config = dict(
    targets=['material'],
    residual_init='zero_last',
    muon_scale='spectral',
    epochs=38.0,
    final_lr_fraction=0,
)
Rows from block 4, named by matrix and row number. Rows with one number belong to one channel. Each number is 200 + 40 x the weight over its row's rms, rounded and kept within 0 to 999. All counts start at 0. After the name is the row's rms in percent of the matrix's.
# filt: filter width-3 conv, dilation 16 (model.blocks.4.filt.weight, 192x192x3), inputs 168-191, a 3 kernel for each
# gate: gate width-3 conv, dilation 16 (model.blocks.4.gate.weight, 192x192x3), inputs 168-191, a 3 kernel for each
filt.108,100,192,189,148,219,203,235,229,208,232,161,200,226,205,129,201,215,208,254,155,222,167,254,229,155,187,220,250,255,157,165,225,317,165,240,197,239,187,165,228,233,250,199,234,209,201,202,238,210,177,128,138,191,248,190,225,247,200,170,208,129,215,233,204,233,195,153,174,183,265,167,246,188
filt.109,097,135,293,181,167,218,227,205,208,227,275,153,212,222,146,246,210,170,203,234,167,153,244,164,169,198,197,224,220,240,147,223,168,240,213,152,154,199,224,243,232,165,148,171,248,186,205,235,160,183,178,228,151,180,165,220,154,172,266,156,159,209,168,206,195,198,149,240,235,203,164,194,212
filt.110,100,199,182,169,148,230,197,193,163,221,206,200,248,183,222,263,221,214,243,227,166,197,197,196,136,74,194,185,252,216,207,139,150,267,215,177,170,221,200,246,170,183,183,218,215,177,206,204,209,207,231,227,207,254,174,198,187,246,151,149,196,208,140,208,213,165,164,193,162,212,201,172,328
filt.111,093,224,247,130,290,186,199,175,121,176,180,173,183,199,208,212,194,217,119,144,237,197,138,137,255,140,217,166,207,222,219,178,183,178,203,221,182,294,170,184,152,189,190,160,178,220,138,166,195,255,165,219,192,206,156,220,219,138,191,212,237,198,155,184,134,210,263,121,227,186,247,175,202
filt.112,100,240,145,235,207,148,212,260,180,182,185,212,241,184,184,169,163,178,102,191,241,257,214,200,186,246,96,224,175,187,197,270,179,203,189,208,228,235,208,245,190,145,175,192,164,175,202,179,184,196,203,163,172,175,274,159,124,270,220,261,170,248,164,160,195,221,228,148,223,175,173,185,211
filt.113,097,165,170,185,176,181,280,174,257,244,207,199,139,237,213,162,274,269,172,192,162,248,274,247,243,262,244,205,238,175,202,201,169,173,166,137,107,195,171,152,248,232,112,254,226,212,244,183,179,182,222,195,215,121,242,152,189,246,206,143,197,188,178,240,282,267,217,198,100,195,232,226,164
filt.114,101,238,151,242,271,171,154,154,222,184,187,217,268,231,164,199,207,178,211,201,133,223,148,139,210,178,226,198,153,263,288,113,271,167,185,191,194,277,120,190,203,197,170,221,150,241,211,231,274,193,158,205,268,211,219,165,162,216,200,161,283,180,126,276,209,232,175,203,169,212,195,240,170
filt.115,095,149,211,180,144,164,172,189,162,236,162,181,184,192,142,176,165,175,207,194,230,274,231,178,193,163,214,248,220,176,179,194,216,214,291,195,189,144,155,270,268,149,213,232,176,116,213,219,138,184,244,174,203,246,139,142,227,271,239,172,270,213,184,233,224,259,215,178,186,201,214,200,169
filt.116,099,186,251,199,193,237,251,217,203,186,223,143,123,157,221,186,141,198,204,147,180,185,100,146,232,203,180,141,281,226,174,236,302,264,239,231,204,210,194,147,230,245,198,162,127,257,199,200,193,220,219,157,279,137,199,204,213,208,168,173,193,226,191,187,153,159,188,191,211,243,233,220,156
filt.117,104,192,232,221,286,212,209,237,188,173,218,259,152,258,115,159,233,196,202,161,161,199,241,196,209,195,235,158,178,215,177,271,220,297,265,136,190,228,199,176,184,149,211,150,172,205,253,191,179,179,133,187,214,203,97,166,235,185,184,275,155,276,185,215,219,316,217,202,189,223,262,143,123
filt.118,100,151,241,240,127,189,214,185,201,191,212,200,140,216,196,181,185,194,220,184,251,204,236,207,159,209,167,190,277,171,169,163,117,177,178,210,260,131,263,196,220,201,232,103,177,220,250,223,229,231,184,246,248,244,236,239,205,246,116,171,169,240,225,154,256,182,209,244,167,199,215,245,226
filt.119,102,233,212,198,261,209,190,255,241,227,151,263,199,181,195,99,160,211,192,180,190,228,185,237,223,191,201,186,208,205,191,165,256,203,225,238,219,201,251,131,156,190,223,232,160,240,138,206,185,168,222,237,279,247,142,135,252,185,182,164,313,260,205,223,230,182,187,178,142,193,142,223,189
filt.120,100,139,174,236,133,213,201,209,196,200,325,261,236,174,130,192,222,179,213,174,229,195,75,242,207,243,266,176,153,256,261,247,206,197,119,187,185,188,177,211,217,240,207,203,229,183,230,171,214,215,217,218,218,216,167,310,229,189,255,217,166,119,191,178,173,210,167,151,205,137,270,218,203
filt.121,103,169,231,171,154,125,245,222,138,147,258,137,170,218,230,195,231,174,271,94,142,195,212,220,213,126,251,223,167,234,201,284,239,177,98,172,245,185,128,175,186,203,159,230,128,227,239,197,245,180,201,201,214,184,233,218,282,172,182,173,146,197,234,199,148,232,219,187,181,199,231,238,237
filt.122,099,221,186,207,243,256,268,221,187,205,216,209,262,209,247,216,207,231,212,155,179,214,87,189,298,150,168,202,142,212,177,129,195,176,223,115,178,183,140,196,171,183,247,173,173,169,118,213,221,149,254,259,178,239,228,146,132,251,214,228,238,186,207,184,292,261,182,207,233,161,217,152,241
filt.123,099,153,249,196,124,150,197,159,214,249,190,189,120,130,211,214,223,137,216,230,146,221,229,128,255,223,164,216,165,187,249,177,226,220,190,177,226,195,142,172,139,101,214,200,198,201,199,160,201,237,279,199,238,206,150,177,257,184,133,179,176,206,209,240,175,226,209,205,93,238,156,178,216
filt.124,099,327,185,164,171,208,220,208,178,212,107,230,224,215,180,247,143,205,273,189,220,259,264,131,320,190,237,215,193,227,235,244,235,180,205,153,226,207,142,183,197,202,250,212,176,168,127,176,260,172,214,242,160,177,232,173,216,264,257,265,238,243,210,212,206,218,218,201,157,179,157,257,198
filt.125,098,170,120,210,170,179,238,246,189,162,226,205,167,162,210,158,170,156,115,221,202,215,190,179,310,168,230,178,224,175,153,252,204,227,200,169,226,248,161,145,214,169,211,209,237,269,187,240,234,207,198,203,213,229,165,177,166,168,143,173,251,162,219,178,171,181,215,227,149,225,177,175,192
filt.126,096,202,251,130,224,206,160,197,262,233,183,180,234,149,212,192,132,194,182,183,237,131,252,218,185,260,202,215,163,193,231,180,251,299,215,195,235,204,226,178,162,230,189,219,186,79,202,171,183,172,154,179,232,112,140,209,241,254,202,157,187,182,165,166,164,205,179,172,220,222,221,216,214
filt.127,098,266,129,225,167,174,219,198,268,133,156,262,163,236,247,229,200,270,194,226,192,207,285,142,186,179,206,206,245,176,194,175,121,134,226,197,276,171,244,125,192,147,162,129,187,202,189,205,204,235,201,203,250,181,218,237,177,154,254,153,194,223,184,180,238,213,106,231,185,179,171,218,129
filt.128,101,171,200,209,215,195,217,220,181,243,217,195,152,134,178,241,204,230,152,290,125,198,200,220,195,159,169,267,224,315,192,220,191,216,207,213,131,236,200,178,199,187,200,175,177,238,295,173,194,199,119,256,109,219,182,283,199,195,152,221,191,190,236,203,197,172,299,198,207,269,311,187,178
filt.129,099,213,179,178,216,149,236,234,199,239,200,218,230,219,218,219,221,158,211,183,209,154,155,217,202,174,202,187,191,228,121,159,147,179,156,235,172,314,170,201,163,147,183,243,174,231,215,225,218,137,211,167,177,287,276,230,227,187,205,233,233,249,178,186,207,226,162,179,168,180,217,225,186
filt.130,100,211,276,161,143,226,234,237,152,247,235,208,188,208,215,93,158,185,192,125,212,211,163,214,265,174,233,201,259,140,239,229,279,204,201,179,253,80,254,146,171,174,183,189,160,216,226,152,239,130,179,175,201,202,191,228,297,177,201,187,237,163,181,175,187,143,158,258,183,242,234,159,192
filt.131,103,172,156,223,177,175,145,187,139,219,201,256,169,242,171,185,207,247,198,217,225,168,122,190,129,239,200,193,199,158,204,206,216,175,197,240,126,218,133,203,211,174,144,188,255,244,144,276,154,194,170,245,254,191,131,199,224,186,247,141,233,246,156,191,224,140,248,190,159,171,252,187,147
filt.132,099,175,173,184,277,188,165,232,152,218,172,194,183,190,256,144,105,181,313,203,174,202,137,213,190,279,215,173,130,185,198,241,147,168,245,236,238,202,181,210,255,249,211,172,193,256,201,223,189,193,254,179,192,204,106,221,161,145,333,284,177,102,199,181,197,227,118,183,185,230,185,192,150
filt.133,104,148,197,231,191,182,225,218,184,131,252,176,178,216,203,192,221,202,208,135,236,176,175,236,212,175,238,255,206,191,132,178,233,265,236,226,193,231,209,220,203,194,267,193,219,190,199,207,148,189,202,219,148,225,203,251,185,166,183,181,234,239,200,180,155,195,278,216,204,230,238,258,220
filt.134,099,191,146,281,168,262,206,157,186,175,195,221,239,158,164,204,218,205,186,181,266,263,154,238,238,228,134,226,177,228,200,154,229,181,215,257,216,231,256,159,282,189,224,252,169,213,203,184,239,194,205,202,206,244,200,163,276,210,205,181,195,217,204,192,159,206,264,220,174,208,147,216,192
filt.135,096,195,181,152,209,237,179,179,191,129,155,173,207,198,205,168,227,174,272,204,236,109,261,277,137,147,246,166,219,176,174,216,195,140,201,207,262,247,208,103,182,135,223,158,230,278,166,212,183,213,238,195,178,206,61,148,256,175,245,181,229,222,203,196,235,170,127,170,159,227,161,198,182
filt.136,105,252,152,221,181,89,171,203,261,199,222,169,202,101,114,196,300,207,195,253,184,150,306,246,112,166,164,213,167,175,136,241,274,201,205,197,211,123,185,218,275,217,231,199,155,170,169,179,220,159,237,221,196,158,197,201,173,152,212,242,183,163,229,196,182,210,203,188,196,196,145,270,125
filt.137,102,206,223,183,235,199,190,160,216,236,164,174,180,210,194,120,125,186,158,145,256,244,156,304,236,217,213,244,226,197,231,217,198,189,192,218,213,272,201,193,195,233,264,168,274,142,184,206,201,180,192,178,149,206,254,147,162,244,230,153,250,233,230,169,199,212,195,241,202,200,181,202,204
filt.138,100,256,186,68,165,180,190,155,179,225,267,173,142,161,265,148,214,218,195,183,209,206,91,293,139,222,241,176,233,188,205,254,185,222,173,223,202,289,226,155,237,252,197,281,134,195,164,263,241,263,209,154,237,185,170,174,143,209,219,145,205,189,204,180,207,279,219,231,172,235,194,226,169
filt.139,098,150,200,173,188,185,152,230,205,142,236,143,218,259,291,194,218,228,193,180,194,196,257,191,170,235,190,234,268,233,211,213,221,178,155,266,176,164,137,188,130,161,194,175,191,294,221,209,176,187,182,183,160,204,114,165,223,230,204,145,220,179,280,204,237,156,288,297,154,215,128,245,208
filt.140,099,111,157,214,139,243,222,245,215,243,168,200,228,212,231,175,208,187,167,189,185,157,250,185,174,192,253,193,254,180,208,255,218,206,197,225,194,119,237,145,201,168,270,200,236,177,226,162,210,229,191,218,168,136,238,217,213,135,186,142,230,187,171,261,196,138,182,224,291,148,228,151,144
filt.141,102,190,274,153,212,235,160,239,239,117,188,245,133,192,134,79,184,190,199,93,168,233,231,224,215,205,264,200,229,188,238,193,156,254,166,138,239,204,203,205,258,139,223,225,205,205,177,166,265,185,215,167,212,227,184,208,234,278,216,239,227,185,120,208,198,182,241,239,265,203,187,217,238
filt.142,099,142,177,145,204,193,228,185,161,242,193,218,126,180,211,266,151,178,111,201,217,238,142,176,244,147,184,184,178,279,255,273,188,231,170,191,234,204,218,160,244,189,182,144,184,188,247,171,188,177,245,239,143,141,242,229,163,235,197,239,191,159,185,236,170,165,250,215,214,210,160,198,198
filt.143,101,207,95,282,198,185,260,178,154,194,224,190,181,152,164,220,253,227,174,165,172,201,206,196,233,225,191,200,209,217,198,142,254,224,168,204,172,205,214,194,201,179,186,190,195,248,107,187,200,181,129,225,235,255,179,150,190,170,181,222,204,316,235,206,214,196,229,189,198,294,142,213,207
filt.144,101,188,175,174,245,221,191,195,198,204,250,171,220,225,219,168,272,294,229,199,141,197,209,82,205,163,216,187,123,202,229,165,167,198,128,188,216,140,315,175,203,240,232,242,162,204,221,210,181,195,305,200,108,256,249,192,173,247,130,227,187,221,201,210,207,211,246,180,168,260,206,246,176
filt.145,104,160,188,236,241,234,152,209,196,231,172,211,178,178,228,217,194,177,184,132,179,236,151,215,253,135,202,236,229,197,192,183,241,215,177,246,137,234,190,97,153,217,231,170,206,188,177,239,238,241,212,226,177,188,252,178,215,163,256,136,173,192,191,306,271,196,217,269,226,157,209,230,284
filt.146,096,164,125,240,219,280,148,235,179,232,259,132,202,194,216,183,230,165,225,180,223,249,240,250,100,190,248,278,178,166,235,210,196,184,172,222,262,102,143,197,224,233,162,241,206,198,197,248,165,177,257,203,215,242,103,194,170,167,259,273,195,217,191,249,197,188,152,236,228,169,155,168,256
filt.147,099,192,204,201,175,160,226,192,230,199,137,201,229,184,222,264,155,165,250,235,265,181,204,257,266,200,246,209,237,228,282,247,188,158,185,274,171,231,228,94,219,189,206,266,209,195,157,176,276,238,241,246,170,203,252,211,232,102,236,254,208,179,257,203,159,139,167,223,189,245,221,169,202
filt.148,103,184,217,171,151,196,163,203,226,186,203,126,228,180,158,237,239,102,265,181,189,213,103,241,188,155,252,250,148,226,173,178,231,244,253,144,143,255,187,253,208,226,155,354,190,275,254,223,201,118,247,246,158,174,177,149,220,238,279,241,167,199,160,151,187,227,161,187,204,183,120,192,209
filt.149,103,178,182,231,195,177,213,208,268,166,202,214,118,220,271,237,162,222,218,269,184,258,203,184,220,270,239,171,223,166,275,172,221,217,245,246,220,226,177,167,209,218,163,180,217,217,304,210,204,217,205,214,199,193,134,233,163,160,195,167,179,238,200,126,187,209,180,174,227,269,128,182,205
filt.150,105,241,268,208,270,251,239,202,227,116,248,156,162,185,196,136,130,166,245,96,221,199,173,252,156,160,176,220,223,249,214,251,178,165,194,205,193,167,180,226,173,273,126,168,198,219,186,298,217,228,167,269,296,150,220,219,256,135,174,214,198,167,230,174,217,233,177,210,199,264,233,219,144
filt.151,103,236,244,157,227,241,164,209,218,188,229,264,163,168,203,191,244,164,232,180,260,156,128,225,161,159,194,204,197,209,233,201,284,190,162,188,221,212,189,184,215,197,232,230,240,211,254,160,183,229,141,167,212,188,217,181,201,173,238,280,233,205,209,170,150,242,161,242,154,173,271,235,202
filt.152,103,202,222,215,181,221,204,211,218,182,255,206,120,191,181,194,169,179,249,145,194,221,239,251,161,230,236,229,131,195,271,167,193,232,194,215,168,174,268,226,128,232,162,152,222,195,182,230,196,213,236,178,259,202,176,237,236,194,284,184,181,247,233,251,209,177,240,186,251,194,158,231,126
filt.153,100,159,148,231,168,173,222,207,189,168,192,161,204,238,192,197,244,160,138,199,127,200,278,166,187,214,162,280,193,170,172,128,236,226,239,211,217,168,228,214,168,245,267,188,146,228,245,199,175,155,196,138,207,145,186,195,204,178,239,241,146,209,179,182,188,221,220,272,236,237,192,176,169
filt.154,102,186,119,186,218,166,171,168,236,218,229,180,247,234,242,141,197,149,230,184,217,210,111,209,227,142,248,163,202,132,180,164,247,206,237,153,254,199,161,230,225,217,261,250,290,183,216,235,177,254,171,179,248,202,175,193,207,185,229,197,222,196,210,221,199,160,201,227,265,147,225,207,214
gate.108,099,253,170,187,196,179,293,216,150,157,92,249,137,197,233,215,163,195,199,213,158,252,218,225,242,223,235,151,182,228,217,277,215,158,188,202,235,233,150,178,203,178,238,193,205,182,118,198,165,232,181,209,129,229,212,193,192,207,190,123,205,141,160,176,171,196,218,143,203,172,253,181,102
gate.109,100,268,241,247,173,153,179,181,211,204,169,191,201,195,190,238,279,202,289,209,187,225,164,221,119,190,192,216,187,155,232,121,232,219,249,160,155,224,201,268,270,167,174,208,177,236,232,232,228,176,221,152,254,211,217,230,219,170,148,222,257,280,181,190,248,230,263,169,175,197,160,281,164
gate.110,101,170,171,245,266,239,194,204,230,165,199,160,302,181,205,232,190,175,187,228,145,239,242,232,245,208,215,196,248,208,185,225,173,123,195,196,252,227,149,209,152,209,172,221,131,225,173,107,218,178,177,227,206,224,187,184,103,202,209,151,197,188,155,247,248,245,183,233,192,212,174,228,252
gate.111,098,205,195,290,161,232,140,142,171,148,195,192,206,136,184,178,215,184,262,188,189,145,173,260,204,163,167,212,205,217,216,181,222,150,248,170,237,263,181,232,257,213,143,215,186,206,249,203,135,201,187,162,142,217,218,286,165,186,183,215,222,200,229,139,233,220,163,208,232,205,258,261,231
gate.112,101,204,153,234,154,141,169,175,293,177,205,144,174,134,192,237,220,260,165,237,185,138,148,200,224,152,199,179,223,203,226,208,144,212,192,238,194,140,238,192,224,191,177,236,261,134,221,224,154,205,256,251,155,136,232,225,200,168,209,282,216,277,163,199,184,211,221,219,243,265,230,102,213
gate.113,101,198,121,198,194,159,167,278,205,237,154,249,199,199,161,139,221,218,219,193,271,243,214,150,170,203,117,251,222,184,174,176,177,196,205,163,125,272,203,194,195,244,229,190,180,177,203,214,244,143,180,144,185,230,198,166,260,214,226,105,206,232,174,207,174,235,262,253,254,183,210,209,225
gate.114,101,178,184,317,259,223,211,255,173,167,185,169,205,256,190,242,232,203,228,164,141,206,195,184,217,267,150,175,206,146,179,179,170,187,154,220,263,171,220,335,215,212,176,273,263,220,203,160,176,166,175,170,211,155,179,161,204,158,171,157,212,177,206,176,243,185,209,182,250,188,204,216,183
gate.115,097,177,223,230,151,275,172,158,207,197,200,211,261,221,218,173,183,178,207,270,201,196,225,190,183,206,162,190,187,193,181,265,217,181,162,151,126,203,181,239,191,233,151,169,172,226,146,133,126,167,216,170,263,215,182,249,206,222,204,224,210,150,236,207,207,220,282,186,180,240,143,268,189
gate.116,101,214,209,227,175,207,240,183,237,102,213,222,110,190,206,112,210,196,235,213,200,256,129,210,189,211,222,268,146,198,165,275,177,256,190,252,211,176,97,274,150,185,225,101,260,262,209,259,177,267,210,213,187,186,195,228,160,141,171,182,216,149,304,203,134,191,171,178,238,216,241,200,262
gate.117,100,230,181,238,213,199,166,150,219,228,196,213,250,187,253,217,159,218,226,274,280,162,229,181,154,135,213,187,194,217,194,174,174,140,214,253,179,260,169,228,170,220,185,231,202,153,243,201,261,180,252,207,236,110,245,176,159,189,193,248,167,161,215,119,265,190,283,158,228,177,212,129,226
gate.118,101,186,194,180,106,259,251,91,197,227,240,162,202,167,152,244,249,188,204,234,157,201,196,202,240,155,193,171,221,175,223,188,192,236,233,241,213,121,248,231,165,192,211,161,209,186,158,205,150,210,160,190,164,220,172,165,138,146,178,216,281,224,155,145,238,131,121,172,245,246,144,230,220
gate.119,100,202,125,183,187,323,244,150,234,177,154,130,123,217,227,183,145,143,194,184,190,208,255,227,199,215,196,247,276,211,185,187,195,191,349,167,203,159,188,265,264,255,234,213,237,225,267,176,184,131,259,127,200,197,186,220,200,227,196,190,228,172,195,242,162,195,188,185,223,210,207,189,155
gate.120,102,187,219,268,170,244,218,223,254,181,158,151,135,242,213,267,193,185,172,235,212,170,249,235,189,223,179,210,156,166,244,187,217,155,207,145,267,149,172,216,156,193,145,149,159,171,205,200,253,198,166,163,154,157,258,248,181,207,198,185,173,223,240,285,238,192,121,142,241,140,221,234,175
gate.121,099,192,267,206,231,262,238,246,266,197,142,171,140,297,223,255,218,137,204,214,123,159,231,206,136,252,257,161,238,234,237,186,250,145,261,214,237,75,193,141,198,187,244,230,158,162,258,175,204,188,184,178,211,156,130,198,116,149,153,213,190,139,218,275,290,164,214,199,254,162,254,219,178
gate.122,097,155,145,235,144,216,208,166,232,209,270,239,286,180,246,223,201,240,219,294,288,169,210,191,162,243,184,218,257,150,193,216,210,141,128,225,198,209,241,155,227,199,163,240,197,187,213,249,194,224,228,269,222,202,227,175,223,149,236,153,189,256,206,168,213,224,153,192,154,211,195,239,209
gate.123,096,218,205,296,165,180,180,253,256,250,212,205,143,233,185,213,205,225,237,163,253,264,202,231,174,157,284,223,166,223,203,152,250,237,224,226,206,153,198,237,185,227,160,237,174,246,256,199,204,239,173,172,192,266,199,223,252,159,159,129,211,199,255,196,285,159,195,186,187,213,277,276,195
gate.124,100,133,220,247,211,185,182,216,249,249,283,200,233,257,222,227,210,202,179,117,182,231,160,242,187,229,129,205,162,174,200,224,179,226,161,161,208,132,181,182,161,261,257,167,142,194,220,213,154,165,159,215,337,212,236,170,269,199,163,103,126,213,244,235,200,145,127,165,162,154,215,211,229
gate.125,098,128,151,219,162,280,163,266,159,183,215,184,292,167,186,158,210,170,232,235,254,257,233,211,165,248,220,146,166,217,164,257,183,153,160,198,240,208,137,273,213,219,192,185,208,130,223,243,212,215,221,192,207,189,216,198,157,208,210,219,209,140,170,129,144,178,163,146,209,146,247,127,213
gate.126,098,187,274,177,275,193,200,282,197,280,246,243,217,205,234,188,196,158,176,204,251,88,214,242,98,200,258,224,189,207,153,157,134,199,215,158,207,196,320,154,267,245,206,236,205,193,235,231,192,230,233,170,148,137,208,160,198,214,171,162,231,214,254,172,175,145,154,208,253,224,158,233,269
gate.127,098,254,193,178,195,149,158,163,166,165,222,125,222,149,190,180,237,170,229,201,164,213,130,228,91,218,244,228,221,175,245,166,243,205,181,135,170,121,243,177,158,222,237,214,176,180,203,170,170,135,219,194,158,216,206,240,160,133,194,245,206,197,217,256,85,150,271,184,199,237,136,113,141
gate.128,101,240,241,265,235,199,153,231,220,76,272,203,200,181,242,220,241,216,171,191,117,219,144,241,159,189,138,138,174,179,220,214,165,153,143,142,257,228,218,197,160,149,206,217,206,156,246,232,167,179,185,160,164,205,184,222,152,179,262,191,213,237,236,214,196,197,225,221,265,214,246,215,173
gate.129,097,203,174,209,188,231,184,217,202,147,180,153,216,216,180,174,188,232,237,184,238,207,184,176,209,175,195,153,178,167,192,210,158,120,239,164,238,256,244,147,192,189,139,199,234,168,158,211,216,198,267,195,152,165,304,254,217,236,217,215,207,160,250,192,249,214,265,186,255,247,224,227,258
gate.130,097,157,287,206,217,183,177,186,213,172,283,214,153,186,189,187,206,152,292,219,129,183,190,233,173,194,248,193,205,235,195,171,147,195,129,216,181,201,207,257,209,173,189,171,231,252,240,221,126,161,187,226,263,215,134,178,234,224,203,198,206,251,165,222,270,175,133,188,149,201,220,172,306
gate.131,100,177,156,257,204,202,189,129,195,173,196,235,188,221,198,149,141,210,159,141,183,222,132,258,158,196,200,108,189,158,222,140,243,170,182,211,219,254,187,211,234,153,165,234,204,184,182,216,155,289,227,266,162,218,203,229,285,171,255,264,287,178,192,218,166,187,244,208,191,152,243,126,210
gate.132,098,243,173,278,206,199,169,183,216,153,149,163,237,186,192,177,149,201,170,258,148,155,237,190,19,174,210,215,203,213,258,148,255,216,233,165,199,268,210,215,214,236,122,187,183,208,219,207,159,137,283,218,230,129,216,198,238,191,249,226,192,241,205,195,159,215,179,215,209,175,185,269,218
gate.133,102,242,121,270,175,216,134,226,221,140,187,233,187,152,185,152,262,239,200,179,241,249,214,164,224,247,179,227,234,205,241,208,220,230,233,158,225,351,208,247,191,162,252,115,157,223,135,225,237,134,229,155,112,154,176,273,212,195,214,221,176,204,158,237,182,144,214,247,214,223,102,201,176
gate.134,106,209,242,194,171,175,174,221,252,195,214,207,172,194,171,189,188,261,194,285,198,192,277,154,217,247,145,210,157,156,272,254,256,257,169,262,213,278,232,137,135,216,192,229,241,173,192,181,152,168,123,167,176,128,224,214,220,196,185,132,222,199,202,190,158,180,188,191,132,215,247,242,198
gate.135,098,299,200,223,190,171,118,189,265,179,156,220,195,198,261,129,164,202,225,240,269,177,293,250,193,171,213,194,206,223,186,209,255,187,192,161,232,268,164,195,202,169,133,155,202,241,216,148,242,233,172,175,260,271,212,220,242,234,241,230,200,233,235,190,143,140,214,192,213,179,98,218,201
gate.136,104,268,169,275,235,231,189,129,268,130,185,188,137,224,235,166,235,193,165,252,138,190,216,132,175,137,186,213,206,246,199,200,218,197,224,142,138,242,135,146,222,142,187,192,155,157,216,123,217,198,209,150,196,166,153,230,217,187,228,227,241,259,113,223,72,196,189,235,217,169,152,205,215
gate.137,097,159,209,197,224,206,143,155,192,204,261,257,204,245,243,161,175,175,192,189,200,190,150,177,238,161,257,215,223,169,185,261,158,230,212,233,189,182,278,109,207,273,223,178,247,139,246,166,186,129,190,211,221,241,171,226,218,226,215,135,177,199,161,178,179,180,228,174,192,122,193,128,172
gate.138,102,215,114,150,322,237,177,184,219,233,228,235,239,219,175,249,154,190,239,223,226,169,296,234,204,175,152,144,241,188,214,196,183,172,232,179,218,177,254,177,216,185,221,262,266,95,202,154,153,180,156,209,235,99,172,184,220,174,244,232,282,216,184,151,261,170,273,184,174,189,167,254,224
gate.139,101,208,142,175,181,232,235,180,196,203,167,310,201,172,148,259,191,263,143,148,254,137,303,189,191,150,183,235,208,173,246,277,173,196,212,161,249,109,231,222,227,218,173,150,249,152,148,236,195,276,171,236,301,170,265,216,193,238,145,223,189,172,145,197,252,126,230,192,183,266,169,197,140
gate.140,106,169,184,192,247,232,205,112,179,176,45,153,182,187,211,195,174,267,224,243,180,160,253,259,215,114,217,195,249,214,196,239,190,201,187,227,143,134,172,159,160,225,266,192,220,153,126,258,148,225,100,289,168,149,163,182,198,150,206,191,177,180,230,136,198,259,169,244,152,197,181,135,221
gate.141,103,200,259,223,230,214,227,250,150,257,216,168,356,169,191,202,221,210,215,258,236,218,213,224,184,189,163,173,235,219,285,149,264,188,243,207,189,249,207,232,162,164,183,192,189,164,217,253,204,174,184,181,162,132,200,221,227,212,269,213,254,194,166,191,214,143,276,263,209,203,211,189,177
gate.142,101,230,181,165,158,172,186,207,224,241,185,205,226,185,194,238,191,202,281,191,204,217,180,228,162,238,149,207,159,216,178,299,191,206,192,155,163,165,191,216,194,179,181,142,184,131,137,178,176,135,247,187,163,291,223,193,209,219,267,188,186,188,229,206,226,223,168,191,206,162,277,184,207
gate.143,098,288,191,242,232,182,184,119,233,125,159,202,221,162,190,134,126,164,193,247,274,241,221,195,206,220,184,175,195,240,217,252,169,187,250,174,167,208,252,228,194,213,252,217,288,208,155,260,152,181,175,173,179,204,151,198,206,196,243,205,243,199,170,218,193,202,164,212,208,252,171,256,177
gate.144,102,257,191,216,134,259,236,196,175,208,202,200,165,208,222,160,164,216,106,139,268,113,245,174,246,213,202,251,160,202,120,181,148,221,192,271,259,194,181,237,184,149,203,205,203,227,274,142,197,149,177,216,210,194,203,153,219,172,171,182,235,175,218,154,219,223,254,187,209,237,182,208,223
gate.145,102,267,260,174,90,263,246,172,261,155,226,154,155,230,167,149,231,177,224,243,194,244,202,252,183,169,262,184,237,169,206,173,203,185,251,195,218,253,188,237,151,149,104,181,228,136,266,162,244,215,205,184,255,290,200,204,166,218,200,235,137,235,219,217,291,221,234,169,199,202,248,197,251
gate.146,099,135,220,241,197,217,173,164,228,219,291,202,295,251,211,179,136,120,243,221,208,128,143,230,183,238,176,223,178,121,193,264,200,148,173,225,109,191,215,243,221,242,238,147,192,251,169,295,137,231,212,171,205,220,210,225,205,173,236,263,190,204,167,154,222,196,116,232,207,175,220,131,217
gate.147,100,196,151,250,158,149,174,188,145,138,164,154,198,223,156,113,123,202,242,173,191,163,222,251,151,156,184,212,272,191,197,214,237,151,196,237,255,126,199,218,215,243,132,114,247,238,264,228,212,241,267,162,249,196,158,209,204,256,182,204,266,142,207,175,201,178,217,205,253,174,214,210,199
gate.148,098,218,209,211,203,145,184,234,171,248,248,192,240,299,189,253,248,244,223,251,185,210,249,225,136,155,221,171,161,153,155,189,195,243,253,215,202,141,160,298,180,201,266,274,209,286,164,168,203,200,230,212,248,245,232,242,246,225,199,255,229,198,187,206,214,151,175,238,132,261,213,193,232
gate.149,097,215,221,198,186,267,237,133,109,132,168,222,182,208,219,175,171,146,193,190,187,173,172,240,195,163,290,192,176,194,234,163,116,202,259,233,182,199,215,253,167,245,201,95,219,232,192,152,252,225,125,242,206,178,208,228,263,218,179,205,131,137,176,181,242,228,222,194,151,167,197,226,192
gate.150,097,201,176,88,213,193,171,168,200,201,138,184,187,234,217,216,187,178,197,258,243,194,296,275,144,197,200,193,180,180,229,151,186,189,317,255,229,145,207,149,172,166,246,287,248,113,207,240,250,232,244,229,203,207,194,180,217,216,240,143,209,212,246,256,178,190,238,203,159,223,175,215,225
gate.151,097,219,191,206,213,197,246,232,234,236,224,214,218,212,231,253,232,235,241,197,171,216,165,172,212,194,206,177,225,173,207,194,173,213,210,248,212,252,229,264,224,179,157,151,241,131,174,224,177,205,283,272,141,180,261,217,175,129,195,147,225,160,247,276,242,264,164,101,157,209,173,164,264
gate.152,097,233,127,262,231,160,156,308,228,243,120,251,214,204,164,179,220,180,202,221,264,221,224,216,199,209,221,185,169,218,218,185,194,199,224,192,193,222,231,304,148,195,197,214,280,189,189,238,149,193,158,157,224,185,165,225,223,247,192,207,213,244,206,163,111,171,182,214,221,196,137,116,125
gate.153,099,176,238,157,143,210,204,192,179,154,282,143,255,207,161,286,210,169,254,93,235,153,224,195,147,185,222,226,232,255,192,144,232,267,210,203,172,172,226,185,225,252,251,184,163,169,283,181,211,239,204,197,279,198,234,246,191,178,203,212,221,186,233,197,228,250,212,229,221,182,241,169,230
gate.154,103,217,166,167,253,215,199,215,194,197,209,177,157,227,282,166,193,171,249,141,240,168,210,260,174,150,226,172,231,203,207,235,144,235,195,168,124,231,234,201,220,198,221,205,216,203,121,189,202,237,254,174,214,215,206,105,209,197,186,218,213,175,256,209,122,238,186,189,137,167,129,169,142